Rows from block 7 of the audio encoder of a small encoder-decoder audio transcriber, named by matrix and row number. Rows with one number belong to one channel. Each number is 50 + 15 x the weight over its row's rms, rounded and kept within 0 to 99. All counts start at 0.
After each channel's rows are labels from the 100 clips, of 14848, where the channel reaches its highest value: "top examples" is what is common among them; "loudest band" is the band of the loudest frequency at the time of the peak. Only what is clearly more common there than usual is listed. The data: two synthetic voices taking turns or overlapping, over music, noise or silence. In brackets: how many of the 100, against the usual share in percent.
# convs1: first pointwise conv (encoder.blocks.7.convs.1.weight, 192x192x1), inputs 0-191
# convs3: second pointwise conv (encoder.blocks.7.convs.3.weight, 192x192x1, transposed), outputs 0-191

convs1.35:35 53 37 25 47 59 43 64 65 22 50 61 80 46 41 47 77 55 69 35 51 59 63 67 56 55 62 64 53 55 62 77 60 38 47 66 53 67 30 36 59 34 61 54 47 46 41 38 70 52 60 43 54 38 29 71 31 36 57 84 53 69 48 23 72 40 68 66 27 46 57 59 35 51 39 34 51 24 58 49 64 63 53 28 64 33 53 70 61 36 62 59 35 62 40 31 40 29 51 65 31 68 42 46 73 78 43 72 54 40 41 56 61 49 71 46 46 16 59 65 64 53 41 82 67 64 60 61 44 53 50 43 37 36 28 57 47 50 48 51 52 70 33 44 56 47 74 41 47 49 65 65 64 69 44 34 54 18 02 74 45 58 36 25 40 46 58 73 69 17 25 74 29 72 35 51 69 31 40 72 47 69 59 49 48 51 38 57 46 68 31 44
convs3.35:57 15 35 57 21 56 74 39 51 42 29 44 54 57 43 49 61 63 84 43 55 45 35 41 43 44 39 34 56 45 29 33 69 40 45 19 21 53 28 64 49 34 37 76 59 53 70 54 38 56 60 50 10 43 50 60 56 50 46 40 58 45 44 69 57 55 60 46 39 35 40 35 77 53 50 56 83 46 45 62 53 45 26 62 59 59 60 69 41 31 55 37 51 61 21 50 78 27 43 41 57 47 57 41 21 63 57 60 53 62 63 52 56 61 66 60 60 50 14 56 46 80 09 51 52 26 37 47 58 67 39 68 55 45 58 47 59 56 42 39 22 44 41 59 58 31 67 63 60 46 54 78 54 72 57 48 63 36 78 60 57 48 21 33 47 25 59 66 14 27 68 48 46 45 60 53 51 41 56 86 49 28 29 46 31 57 38 24 30 40 60 76
top examples: second voice: none (53 vs 20.3); text has "behind" (27 vs 2.4)
loudest band: 500 to 1000 Hz (58 vs 23.6)

convs1.130:53 81 49 67 59 15 39 45 46 78 50 54 44 25 40 52 44 59 22 58 36 51 46 63 85 64 45 69 46 33 39 43 44 59 52 45 64 59 33 62 58 62 55 27 46 63 33 44 49 62 56 70 52 79 51 21 46 68 31 36 75 51 78 67 38 42 32 41 61 64 35 43 32 63 57 46 10 45 64 67 63 30 33 30 98 41 46 46 57 90 65 60 71 38 28 50 27 61 37 69 60 65 65 37 68 54 51 74 55 10 45 52 35 46 39 55 49 40 28 51 58 61 47 42 30 40 44 50 48 64 34 64 63 26 39 42 37 45 60 41 75 39 53 36 48 83 69 73 56 40 76 49 26 67 52 56 48 65 41 44 25 51 33 59 63 34 37 55 46 55 61 43 57 32 61 62 38 46 51 35 44 62 54 39 56 62 61 20 42 56 58 49
convs3.130:45 17 58 39 50 33 41 40 39 44 41 53 60 52 64 40 28 37 40 38 59 32 42 14 38 53 46 33 42 53 59 43 67 57 47 61 40 49 52 40 53 49 35 34 55 36 51 31 72 56 45 41 29 44 64 35 72 55 31 49 55 50 51 35 34 52 51 75 09 34 47 50 54 20 56 42 36 33 39 75 43 65 76 46 42 52 65 44 53 31 57 57 83 49 48 64 53 50 50 35 65 46 40 55 39 43 40 32 35 39 47 50 41 44 54 35 64 63 48 26 58 40 51 41 25 33 35 21 87 24 11 53 52 87 60 32 71 46 40 55 35 54 54 70 41 61 42 54 63 31 62 60 23 20 39 16 43 64 33 30 63 50 12 65 41 56 59 50 87 47 48 32 77 69 44 72 58 31 28 69 24 50 38 57 50 62 57 67 52 55 30 64
top examples: overlap (75 vs 49.2)
loudest band: 500 to 1000 Hz (50 vs 23.6)

convs1.32:22 45 57 54 40 49 62 36 69 30 41 62 70 69 63 46 80 47 77 48 49 50 42 64 40 65 65 58 32 65 52 63 46 71 35 46 66 29 35 50 57 58 70 35 37 39 52 45 25 64 51 30 39 52 35 57 42 31 24 77 76 51 50 76 66 34 71 59 61 59 49 42 80 41 63 64 61 48 35 61 52 00 70 31 45 53 59 39 59 17 29 51 45 65 45 38 51 54 50 55 73 62 53 29 51 53 49 49 46 64 56 39 33 77 42 65 51 65 40 53 50 75 48 39 57 22 44 31 49 48 52 50 28 60 63 65 53 44 63 72 37 61 59 42 68 44 47 51 60 46 56 40 78 59 58 54 35 54 55 28 58 33 63 35 98 50 18 62 65 77 20 43 45 64 18 45 37 53 40 85 39 51 37 60 73 66 59 36 40 64 39 49
convs3.32:62 81 30 57 92 53 56 62 64 51 63 46 62 62 36 75 47 63 28 46 54 72 88 54 44 63 45 62 50 71 59 46 63 32 50 55 54 45 66 85 81 72 60 36 57 54 59 76 63 42 55 45 58 51 45 48 58 43 73 20 68 35 74 31 49 39 48 25 99 54 59 60 62 40 45 65 44 61 44 35 65 61 50 71 69 51 37 43 42 42 48 48 51 81 46 34 70 46 51 69 22 57 50 36 71 24 54 49 76 62 47 80 43 60 58 43 63 73 76 52 46 47 68 57 59 38 49 56 40 43 51 48 54 53 35 55 42 44 35 46 53 59 43 65 65 65 48 73 49 55 57 68 73 55 59 60 29 42 34 52 63 34 75 60 59 39 61 48 78 46 59 42 39 49 54 53 55 64 42 50 57 65 38 43 62 17 80 52 88 42 74 30
top examples: second voice: none (49 vs 20.3)
loudest band: 500 to 1000 Hz (69 vs 23.6)

convs1.142:48 31 50 18 44 35 56 59 22 75 51 57 46 73 70 39 69 70 47 35 51 56 54 44 50 69 75 59 41 76 61 50 55 39 46 49 36 32 62 48 43 54 49 48 55 58 54 68 43 27 56 38 28 50 64 40 47 54 80 51 57 56 18 50 25 43 44 34 46 76 76 43 20 54 79 16 16 56 55 28 81 71 57 39 38 48 40 66 48 62 69 57 29 48 74 56 58 52 62 63 10 50 28 59 25 65 54 44 69 63 35 59 39 31 63 67 53 34 76 48 79 61 43 59 46 22 62 62 29 61 60 66 13 45 68 57 39 47 57 39 55 45 45 51 73 48 36 52 31 66 27 54 68 52 56 47 57 35 33 66 54 33 36 12 59 75 42 48 46 40 31 51 54 34 59 61 45 68 53 64 44 66 28 34 53 51 40 49 59 33 38 48
convs3.142:33 53 37 53 50 65 53 52 92 46 27 24 30 71 14 64 46 29 57 32 44 31 33 81 41 36 42 65 85 60 41 46 45 65 49 29 24 40 31 46 38 41 70 20 40 59 73 53 58 75 45 43 56 47 31 47 43 43 38 49 40 48 29 49 72 57 52 45 70 70 61 56 66 79 15 30 38 62 50 56 58 23 55 32 38 33 67 80 58 24 50 48 67 44 61 26 39 16 35 55 39 45 41 52 68 48 62 61 31 44 56 37 69 60 30 46 30 20 34 65 47 45 29 58 39 52 49 45 37 44 49 58 43 44 33 59 42 39 34 28 62 30 35 62 48 50 39 24 52 52 39 25 42 71 60 36 58 67 26 38 44 50 49 84 77 37 48 57 47 49 45 68 35 37 58 42 41 60 43 45 58 25 57 69 50 39 39 56 35 62 63 40
top examples: text has "twice" (36 vs 2.4)
loudest band: 500 to 1000 Hz (51 vs 23.6)

convs1.166:64 33 40 45 50 67 63 48 55 94 99 83 79 36 64 47 35 43 45 53 46 59 58 50 47 54 47 31 56 59 66 61 42 43 42 48 59 44 74 40 59 47 49 74 37 71 51 53 45 34 87 51 67 32 69 58 58 58 26 56 58 45 55 47 52 81 25 52 43 64 36 50 60 73 67 75 72 69 42 76 69 72 19 53 52 45 64 45 69 24 44 20 49 40 35 66 74 47 54 40 49 55 58 57 50 38 73 26 41 64 36 38 35 51 34 52 60 57 40 34 66 59 54 41 39 61 46 38 42 51 48 47 45 74 71 78 33 34 59 47 49 65 62 60 44 54 83 48 53 49 62 49 30 39 58 54 49 31 40 44 48 31 51 07 71 41 48 34 66 58 59 67 79 14 30 52 44 48 41 40 29 46 69 43 43 63 54 56 36 56 59 62
convs3.166:56 49 53 72 17 51 52 45 43 54 45 49 43 69 71 31 63 43 62 39 69 48 38 58 05 23 54 35 33 38 52 32 64 53 56 53 78 55 39 50 32 66 66 77 56 41 42 46 72 40 39 33 58 61 33 76 51 48 43 36 60 40 48 75 64 39 51 37 26 32 33 46 42 39 36 25 54 53 34 49 21 57 43 29 43 33 07 59 52 39 42 47 50 37 62 45 66 62 50 11 31 32 47 71 45 27 27 40 68 24 52 41 45 36 55 43 49 47 47 59 64 39 58 57 25 64 29 45 76 44 32 37 44 70 55 42 50 35 53 39 49 48 49 33 27 41 43 40 50 60 47 42 57 58 09 74 45 38 74 54 26 37 55 17 37 67 71 40 52 49 56 56 36 46 44 48 38 41 27 38 30 39 37 86 62 46 29 29 29 36 28 43
top examples: second voice: none (46 vs 20.3)
loudest band: 4000 to 8000 Hz (27 vs 8.7)

convs1.173:64 64 47 43 53 90 50 57 51 57 58 68 55 70 61 64 63 50 36 40 55 65 59 50 44 60 56 77 25 72 58 47 33 45 60 43 61 62 74 59 68 50 39 42 45 40 62 52 59 59 49 51 23 21 45 37 57 35 19 53 41 40 59 32 60 71 36 78 39 86 34 41 89 57 66 59 85 54 25 44 64 20 71 34 33 28 35 26 47 34 66 42 57 56 55 25 43 35 48 42 53 36 34 26 50 39 50 68 32 40 44 60 57 19 31 45 71 44 56 50 35 53 59 63 48 63 52 46 35 47 48 44 50 74 72 34 50 73 46 48 29 48 60 58 42 54 59 34 64 49 64 64 47 38 73 72 56 44 73 64 49 86 39 46 75 56 32 52 26 30 66 51 23 42 39 66 31 67 62 51 24 48 50 29 49 56 86 59 46 29 47 43
convs3.173:57 59 65 60 13 18 59 26 46 63 35 40 59 70 57 56 40 27 47 70 56 39 50 31 55 49 60 69 50 55 57 45 48 67 43 74 26 16 66 55 13 54 52 64 28 58 64 24 40 41 53 37 71 43 46 56 67 72 38 46 55 59 58 51 39 58 46 30 50 66 39 45 69 13 66 33 57 42 65 64 50 33 45 61 69 48 62 50 64 12 71 58 67 33 48 53 83 61 61 56 27 57 47 64 58 39 51 62 32 47 45 13 30 50 49 66 49 18 05 41 27 46 27 34 52 52 52 40 82 45 26 53 47 63 42 53 56 60 45 50 35 43 59 64 22 47 61 39 37 53 40 49 53 48 48 31 21 55 30 40 67 65 50 63 47 45 31 49 36 46 23 47 46 60 67 75 61 22 35 65 52 69 42 44 56 55 25 39 43 54 64 33
top examples: overlap (84 vs 49.2)
loudest band: 500 to 1000 Hz (66 vs 23.6)

convs1.140:40 49 42 62 55 40 37 42 54 46 19 55 43 43 40 57 78 34 31 40 51 51 49 47 69 17 51 55 38 39 44 50 57 50 45 52 49 41 38 53 40 33 58 81 43 70 40 51 39 65 76 43 62 57 69 72 43 47 72 68 34 42 19 45 53 53 53 86 63 28 76 35 55 43 32 69 54 19 42 78 54 44 68 74 74 41 54 78 49 57 60 57 53 51 27 31 58 41 70 74 60 47 45 77 45 36 35 57 51 74 46 54 45 52 46 87 36 57 43 44 62 45 29 59 62 45 70 56 38 33 70 64 24 54 55 68 68 37 66 64 63 36 51 37 52 42 56 61 73 52 15 55 08 39 36 29 40 70 71 34 53 55 22 31 24 51 42 28 46 53 24 70 50 40 58 47 30 74 53 66 65 63 56 34 41 45 80 48 56 74 38 49
convs3.140:41 54 25 73 39 63 53 55 89 59 39 29 53 82 46 29 26 38 61 36 56 35 26 45 52 55 58 92 65 26 28 53 41 59 54 12 44 42 37 48 57 55 63 41 56 32 61 42 41 34 29 20 67 49 57 41 54 39 43 47 15 54 19 62 60 46 50 48 41 68 65 51 56 69 18 17 37 59 59 50 30 40 40 35 40 69 57 38 49 65 38 51 33 55 38 46 22 46 37 59 45 49 50 52 43 11 58 41 41 48 65 70 38 44 67 73 52 49 77 51 48 71 64 57 38 45 30 35 53 57 70 53 52 32 58 51 63 44 33 62 71 42 54 45 48 56 37 48 26 59 64 55 37 61 46 52 77 60 42 57 16 47 26 64 68 73 43 34 43 52 72 51 22 24 29 47 50 54 31 66 67 37 59 39 25 47 66 71 57 51 53 62
top examples: second voice: none (84 vs 20.3)
loudest band: 250 to 500 Hz (47 vs 23)

convs1.52:25 32 76 51 62 22 57 38 79 47 40 59 44 34 58 71 91 45 69 68 36 80 56 49 43 31 34 62 35 74 47 42 50 33 49 62 53 44 51 20 36 49 68 61 45 60 31 60 49 42 63 54 58 49 67 47 37 63 55 47 44 49 48 71 42 88 56 35 22 26 62 57 49 79 32 52 45 46 43 47 43 32 43 63 48 71 47 43 62 75 36 38 54 31 43 72 42 52 84 60 70 51 75 47 67 79 81 66 50 42 45 67 39 60 31 44 69 50 21 62 53 57 48 39 45 33 62 21 44 34 59 41 47 68 64 71 69 67 26 57 44 28 42 51 44 69 37 39 62 86 67 42 23 58 40 52 53 41 53 62 63 61 57 52 49 43 63 39 58 71 65 44 74 68 69 47 56 61 46 75 58 78 58 63 71 42 38 38 54 75 49 42
convs3.52:37 22 31 25 37 47 48 64 29 28 47 47 65 12 38 50 60 78 65 43 68 58 36 38 59 70 40 75 52 78 66 46 48 49 48 68 60 48 41 69 48 41 35 51 44 40 46 64 74 35 55 84 63 66 62 36 48 73 60 22 60 58 77 45 47 32 47 45 75 62 41 49 41 74 16 57 83 54 47 46 52 47 31 81 63 31 39 53 37 65 77 45 54 47 59 51 61 52 38 48 47 72 62 66 62 35 60 56 59 45 43 34 47 52 49 34 26 47 52 47 31 72 68 63 63 56 53 36 50 86 65 53 57 76 47 74 46 69 53 18 41 65 67 48 46 55 45 64 54 41 46 54 30 54 72 35 31 44 38 28 45 65 17 42 52 45 23 52 14 70 69 20 38 37 67 38 49 49 61 55 46 32 57 55 23 40 50 32 49 48 62 37
top examples: second voice: none (46 vs 20.3)
loudest band: 2000 to 4000 Hz (36 vs 5.7)